From a checkpoint of a small self-supervised image encoder.
Model: 13.4M parameters, arch perceiver, patch size [2, 2].
Training: adamw at rate 0.00077, 8400 steps, batches of 64.
Rows from block 4, named by matrix and row number. Each number is 200 + 40 x the weight over the matrix's rms, rounded and kept within 0 to 999. All counts start at 0.
# k: attention key (model.blocks.4.attn.k.weight, 160x320), inputs 276-319
k.56,225,280,132,200,169,129,248,182,191,208,272,241,271,207,159,225,201,133,262,182,164,177,267,210,247,226,207,167,217,164,229,228,217,192,261,213,99,267,141,241,236,199,267,162
k.57,256,198,190,195,166,153,222,177,215,158,201,135,209,254,241,202,170,228,162,216,193,237,279,203,166,183,225,230,210,176,228,166,258,252,195,224,132,164,255,208,228,213,190,201
k.58,150,170,181,236,138,152,164,252,225,196,197,192,191,143,189,161,238,183,198,236,266,186,209,152,219,233,216,219,229,223,233,171,130,180,287,168,156,217,128,176,257,178,230,214
k.59,135,232,188,155,176,185,244,214,192,180,161,234,169,220,226,224,226,170,184,191,199,241,182,215,264,203,274,163,280,178,183,184,201,253,269,168,152,169,138,151,181,212,172,212
k.60,273,204,156,260,253,246,196,126,258,190,186,184,164,281,250,244,135,203,160,241,178,124,256,175,191,181,156,236,136,191,235,197,263,288,124,225,183,194,326,304,184,130,190,130
k.61,243,157,247,219,218,226,225,135,165,215,148,158,209,203,169,248,164,225,127,198,200,221,183,172,133,175,162,200,212,209,182,155,189,215,69,175,210,195,264,219,185,216,142,241
k.62,182,239,241,143,221,211,147,224,220,151,162,138,230,241,241,204,166,188,254,191,230,267,214,190,197,235,247,155,207,158,223,162,236,198,170,189,253,194,228,229,150,180,138,270
k.63,195,152,290,161,209,265,199,206,154,237,140,175,125,238,185,240,188,252,227,213,153,147,141,275,170,219,183,141,146,241,185,137,200,173,97,248,217,153,257,167,149,184,201,209
k.64,210,147,174,201,218,255,219,173,201,228,222,205,180,231,201,192,169,152,135,297,160,192,169,244,188,118,176,174,93,238,173,167,174,204,158,223,226,142,153,195,223,150,135,195
k.65,150,134,210,176,195,159,160,243,245,240,179,208,164,136,174,231,196,160,275,229,199,230,143,215,205,253,188,209,273,225,165,231,164,189,250,160,183,208,187,186,162,218,176,254
k.66,168,196,217,179,107,177,200,302,168,207,211,184,194,87,143,139,286,225,268,169,171,245,194,174,267,230,251,154,223,229,154,244,109,175,219,188,180,243,80,158,195,229,172,243
k.67,230,215,230,217,253,168,181,158,179,240,215,252,268,257,184,227,188,199,203,160,205,187,246,226,185,166,210,248,142,200,301,230,276,238,258,178,213,140,248,247,223,128,183,151
k.68,127,209,224,142,151,225,245,172,193,182,254,238,110,92,227,119,189,202,246,224,169,185,125,227,192,242,245,133,283,254,104,142,119,151,156,201,236,254,154,126,218,275,221,239
k.69,269,161,205,261,220,192,198,228,208,244,151,191,268,299,208,255,180,230,211,218,239,228,213,213,154,150,183,258,132,178,234,197,237,251,207,184,249,190,207,167,237,156,157,155
k.70,211,122,252,227,144,169,179,199,196,210,213,209,165,111,192,127,249,189,218,151,163,214,201,222,203,283,192,162,205,244,148,218,112,193,219,167,221,209,130,143,165,244,151,216
k.71,167,237,152,201,169,208,214,254,193,210,242,195,207,232,184,258,179,219,262,142,268,173,203,173,204,133,189,241,174,126,226,161,234,233,214,186,201,174,204,200,213,205,186,182
k.72,190,159,189,258,226,194,222,160,168,198,179,210,132,229,236,142,186,191,144,202,166,197,223,170,155,177,243,204,121,291,181,193,185,128,185,252,278,191,223,228,152,226,190,235
k.73,256,214,164,240,201,131,147,211,218,212,171,218,253,296,237,252,158,252,163,186,176,170,160,167,244,115,164,262,120,155,248,222,209,206,182,225,216,150,249,207,146,150,194,161
k.74,213,260,172,235,192,189,214,142,199,212,173,259,205,226,188,188,205,191,154,242,265,226,223,138,156,203,165,208,157,146,251,230,277,299,247,171,180,188,226,203,207,175,239,196
k.75,167,251,171,200,184,193,228,211,155,165,250,277,213,160,150,230,286,259,262,147,200,186,253,157,237,200,244,173,209,163,208,244,215,255,317,191,175,202,211,214,186,227,218,151
k.76,274,186,120,254,261,260,250,114,211,104,181,188,209,216,231,234,105,165,122,252,119,115,278,232,123,214,207,158,170,172,219,137,198,294,68,235,208,175,306,272,245,204,117,136
k.77,162,112,214,192,234,191,234,201,179,237,182,201,201,155,262,182,151,232,166,248,179,170,204,211,210,212,250,146,156,188,144,204,136,135,208,208,185,161,149,201,214,183,179,219
k.78,190,190,149,237,189,177,204,180,156,248,209,193,239,281,202,207,215,242,237,155,238,161,224,186,245,157,150,224,189,143,229,197,186,217,237,238,220,159,229,178,203,179,273,154
k.79,208,205,156,280,259,308,193,136,178,160,140,212,191,240,197,160,138,122,87,234,184,75,190,196,142,242,214,141,138,172,196,211,168,247,57,214,232,154,330,179,195,164,208,148
k.80,245,223,178,173,175,172,223,183,208,225,237,183,258,229,176,250,203,178,218,196,255,205,193,219,244,179,162,246,169,214,271,185,210,201,194,226,227,200,260,228,173,188,286,220
k.81,282,160,227,259,287,291,186,132,207,216,168,138,198,261,179,181,168,177,102,224,192,108,167,239,197,217,156,151,178,188,162,167,212,186,151,203,217,166,300,168,226,173,167,204
k.82,140,261,182,199,223,179,165,248,190,247,216,228,268,206,183,259,215,264,194,246,236,215,149,204,262,149,241,232,183,180,198,186,173,227,181,182,174,200,198,142,159,210,245,177
k.83,159,186,178,201,191,178,175,202,204,164,158,159,162,118,207,210,174,215,226,226,141,252,217,218,201,236,165,195,244,204,135,155,141,148,209,186,241,199,200,189,188,214,137,208
k.84,218,149,240,172,174,236,199,208,194,171,175,186,130,127,228,126,243,220,148,167,125,171,218,246,197,208,184,213,213,279,149,204,134,142,177,231,242,246,118,225,237,191,152,260
k.85,145,181,226,191,181,179,208,202,220,272,213,206,178,203,178,232,185,167,219,253,187,195,160,222,210,193,223,191,153,194,227,220,230,236,215,246,268,142,203,135,146,250,248,192
k.86,199,94,236,151,174,187,240,188,152,187,203,183,113,124,194,124,193,213,179,179,146,233,164,251,244,267,219,215,233,263,146,228,124,125,183,207,223,213,137,133,212,278,227,209
k.87,151,205,153,198,146,187,236,238,225,224,212,233,224,231,169,161,214,169,240,181,224,239,181,159,260,220,221,206,268,109,208,221,175,211,266,162,182,218,155,186,221,218,252,206
k.88,179,154,211,194,180,181,177,186,208,190,245,256,180,142,223,142,256,194,262,145,189,261,190,184,197,233,204,150,296,253,163,240,148,119,210,204,186,175,162,163,206,254,184,224
k.89,235,222,158,168,212,231,141,197,162,159,160,203,295,304,177,193,159,210,250,183,265,210,218,140,157,152,152,207,199,91,276,248,296,225,249,175,203,199,278,243,153,158,236,218
k.90,197,223,222,166,117,156,186,250,186,146,261,219,168,167,217,191,276,217,230,126,171,263,196,199,225,177,188,243,221,192,135,275,189,137,302,211,170,212,178,243,223,202,189,241
k.91,221,299,219,188,251,148,138,209,253,235,220,227,224,258,197,272,222,230,159,174,269,202,226,190,147,111,207,227,135,162,269,238,250,231,235,197,144,216,216,235,192,137,198,143
k.92,220,120,189,230,173,182,206,239,205,237,208,179,177,154,199,169,252,166,244,220,167,248,174,209,182,230,241,122,251,269,148,175,184,175,165,240,225,185,157,169,156,202,140,206
k.93,140,243,197,176,144,130,179,223,233,253,179,253,187,145,168,254,233,202,312,207,214,220,163,165,221,239,196,230,212,158,179,202,196,213,272,137,180,196,158,248,193,204,261,198
k.94,217,166,260,196,219,212,204,208,197,171,252,166,176,116,150,184,180,199,227,211,224,185,190,186,222,285,171,209,282,225,121,199,143,193,185,236,161,211,185,228,246,164,197,213
k.95,213,209,161,258,159,207,168,167,217,128,253,215,182,197,215,162,213,202,258,140,173,241,190,243,228,234,238,235,281,219,200,217,229,225,252,157,133,225,242,237,225,149,181,217
k.96,228,144,243,127,188,189,203,298,170,252,244,238,266,197,153,137,275,196,220,116,178,244,187,165,168,177,174,246,239,146,168,201,188,221,205,198,219,231,203,126,152,217,193,155
k.97,174,261,181,222,210,229,211,162,258,208,137,207,231,251,238,235,201,202,220,235,167,163,168,169,232,230,194,224,208,164,199,161,256,254,202,193,245,158,257,220,136,133,229,162
k.98,158,237,184,221,204,233,196,193,170,204,163,163,210,202,223,209,217,228,135,148,240,175,245,225,215,177,154,137,210,197,178,152,173,162,183,199,228,183,231,176,185,210,227,234
k.99,137,126,266,172,184,186,190,280,178,257,183,260,212,141,135,220,215,185,261,179,211,156,161,269,179,167,219,233,252,229,164,175,107,234,144,216,216,221,251,153,217,274,256,148
k.100,222,162,224,176,238,242,227,161,161,221,176,184,182,233,193,207,206,193,193,213,243,217,169,180,175,188,186,176,203,239,252,229,237,260,159,178,219,199,182,156,148,147,218,158
k.101,230,178,201,146,226,217,147,267,255,261,251,279,175,173,233,190,186,170,275,176,186,271,228,197,203,211,166,273,211,216,176,260,159,200,207,218,186,224,136,186,169,239,217,196
k.102,176,141,191,184,146,211,243,213,138,258,194,264,256,142,171,184,220,234,214,200,183,181,184,224,228,176,255,161,261,236,223,187,130,196,208,196,195,154,225,182,233,265,260,191
k.103,206,146,253,187,185,165,192,311,212,263,218,211,255,219,177,223,259,216,189,156,165,207,220,199,155,187,161,204,243,205,198,258,140,221,169,175,232,150,202,170,220,228,189,165
k.104,237,238,209,262,255,241,147,170,218,200,242,135,167,224,201,229,201,227,183,196,189,205,240,184,160,165,156,167,189,193,211,231,254,179,192,216,228,231,236,223,234,223,139,205
k.105,226,173,172,252,210,181,159,133,287,161,171,156,188,198,267,188,166,165,210,282,179,228,271,150,203,223,218,234,171,207,161,210,255,161,251,207,165,183,194,203,231,219,175,251
k.106,152,249,180,238,207,145,245,146,238,214,165,175,152,213,219,158,213,177,222,203,166,255,243,203,236,198,246,166,198,216,180,169,194,152,242,211,158,231,153,240,177,210,176,268
k.107,199,207,243,192,183,208,216,206,190,185,214,155,251,224,218,204,220,165,198,212,157,194,248,239,211,163,183,163,197,219,198,204,230,176,204,217,158,168,266,195,194,157,219,206
k.108,232,239,186,171,247,229,175,194,192,214,207,227,240,248,234,238,236,183,230,195,231,190,237,163,212,175,174,166,210,215,216,161,181,253,178,194,170,137,238,194,217,153,207,148
k.109,209,189,190,269,193,220,212,152,229,173,159,133,199,251,208,266,130,232,192,246,161,177,188,237,199,188,197,151,190,262,207,142,263,250,158,246,169,166,170,210,211,218,165,264
k.110,222,187,191,173,235,248,223,139,170,191,207,156,218,188,184,228,208,157,141,236,216,184,141,202,228,163,165,158,150,268,240,142,168,233,208,234,222,219,198,131,158,218,188,187
k.111,164,186,209,129,187,181,148,280,192,191,200,232,216,227,234,143,197,241,259,195,185,191,222,196,224,199,233,240,278,143,215,200,211,158,207,208,192,176,169,184,184,190,266,218
k.112,237,213,164,223,266,249,187,112,227,146,236,195,200,228,266,205,120,245,127,201,183,169,256,201,167,213,221,155,131,173,208,199,300,206,200,207,163,214,228,217,245,192,175,175
k.113,201,154,156,167,172,209,234,221,186,180,240,229,231,193,140,213,263,186,270,213,176,270,248,230,271,235,188,230,264,221,135,277,166,200,240,140,209,273,184,180,263,271,256,217
k.114,263,250,158,226,197,163,214,168,289,218,177,172,171,242,224,227,160,196,221,204,218,167,193,177,179,195,181,209,205,151,206,241,210,238,214,240,230,217,190,296,232,240,243,236
k.115,195,208,140,272,192,218,239,134,179,130,137,196,177,203,220,226,185,217,145,254,233,171,220,155,220,225,197,179,133,206,212,183,245,230,214,219,202,252,214,244,222,158,219,237
k.116,166,141,252,142,186,183,206,234,192,206,239,224,187,197,192,222,184,210,166,134,230,131,197,231,189,212,162,173,231,237,192,195,136,253,194,235,179,195,209,120,198,213,187,141
k.117,225,189,257,151,139,197,215,261,188,265,200,227,230,231,144,207,191,233,220,171,196,141,176,221,208,243,240,230,250,204,219,219,163,236,199,204,249,189,202,194,233,177,196,178
k.118,257,206,157,189,244,172,177,162,199,211,180,188,175,197,262,169,206,220,175,157,206,217,164,242,163,216,146,166,185,210,165,180,243,170,190,213,226,248,180,241,233,162,229,214
k.119,163,216,233,146,167,228,201,281,181,189,228,215,245,156,155,202,249,170,180,122,197,175,126,200,141,174,186,167,212,143,237,174,144,167,191,174,233,210,249,165,155,170,216,159
k.120,227,167,196,176,209,170,171,164,239,228,213,237,207,181,254,204,193,178,192,229,189,268,228,161,214,230,208,180,193,185,151,203,190,198,260,235,202,194,189,244,195,251,211,265
k.121,250,228,187,229,226,203,186,144,233,187,194,170,226,271,294,225,204,236,156,232,166,214,236,151,177,163,213,233,148,177,220,208,261,231,206,274,210,214,187,265,239,130,210,232
k.122,200,189,201,168,172,146,207,196,174,158,226,189,239,135,159,168,227,233,237,171,250,163,185,219,184,181,246,231,209,185,158,199,141,178,183,214,219,221,184,157,202,259,253,246
k.123,197,220,163,212,193,162,269,168,187,142,165,211,201,158,194,222,179,151,206,132,234,146,142,226,197,224,247,173,186,256,212,167,117,168,148,203,173,234,187,105,159,246,233,190
k.124,152,174,177,194,155,197,257,237,134,225,230,176,210,145,120,161,215,203,201,225,176,243,205,211,238,184,222,232,272,248,136,225,191,161,220,150,150,248,141,139,262,178,221,183
k.125,231,239,145,189,186,241,178,157,298,187,182,131,173,220,233,219,135,226,165,277,178,204,212,212,232,244,148,215,148,245,180,192,242,210,220,196,178,224,249,262,212,148,153,181
k.126,176,177,171,179,212,175,181,134,246,205,213,156,207,245,190,232,147,228,161,195,145,185,264,232,217,168,238,235,140,191,171,179,226,230,209,174,238,208,221,226,180,136,165,243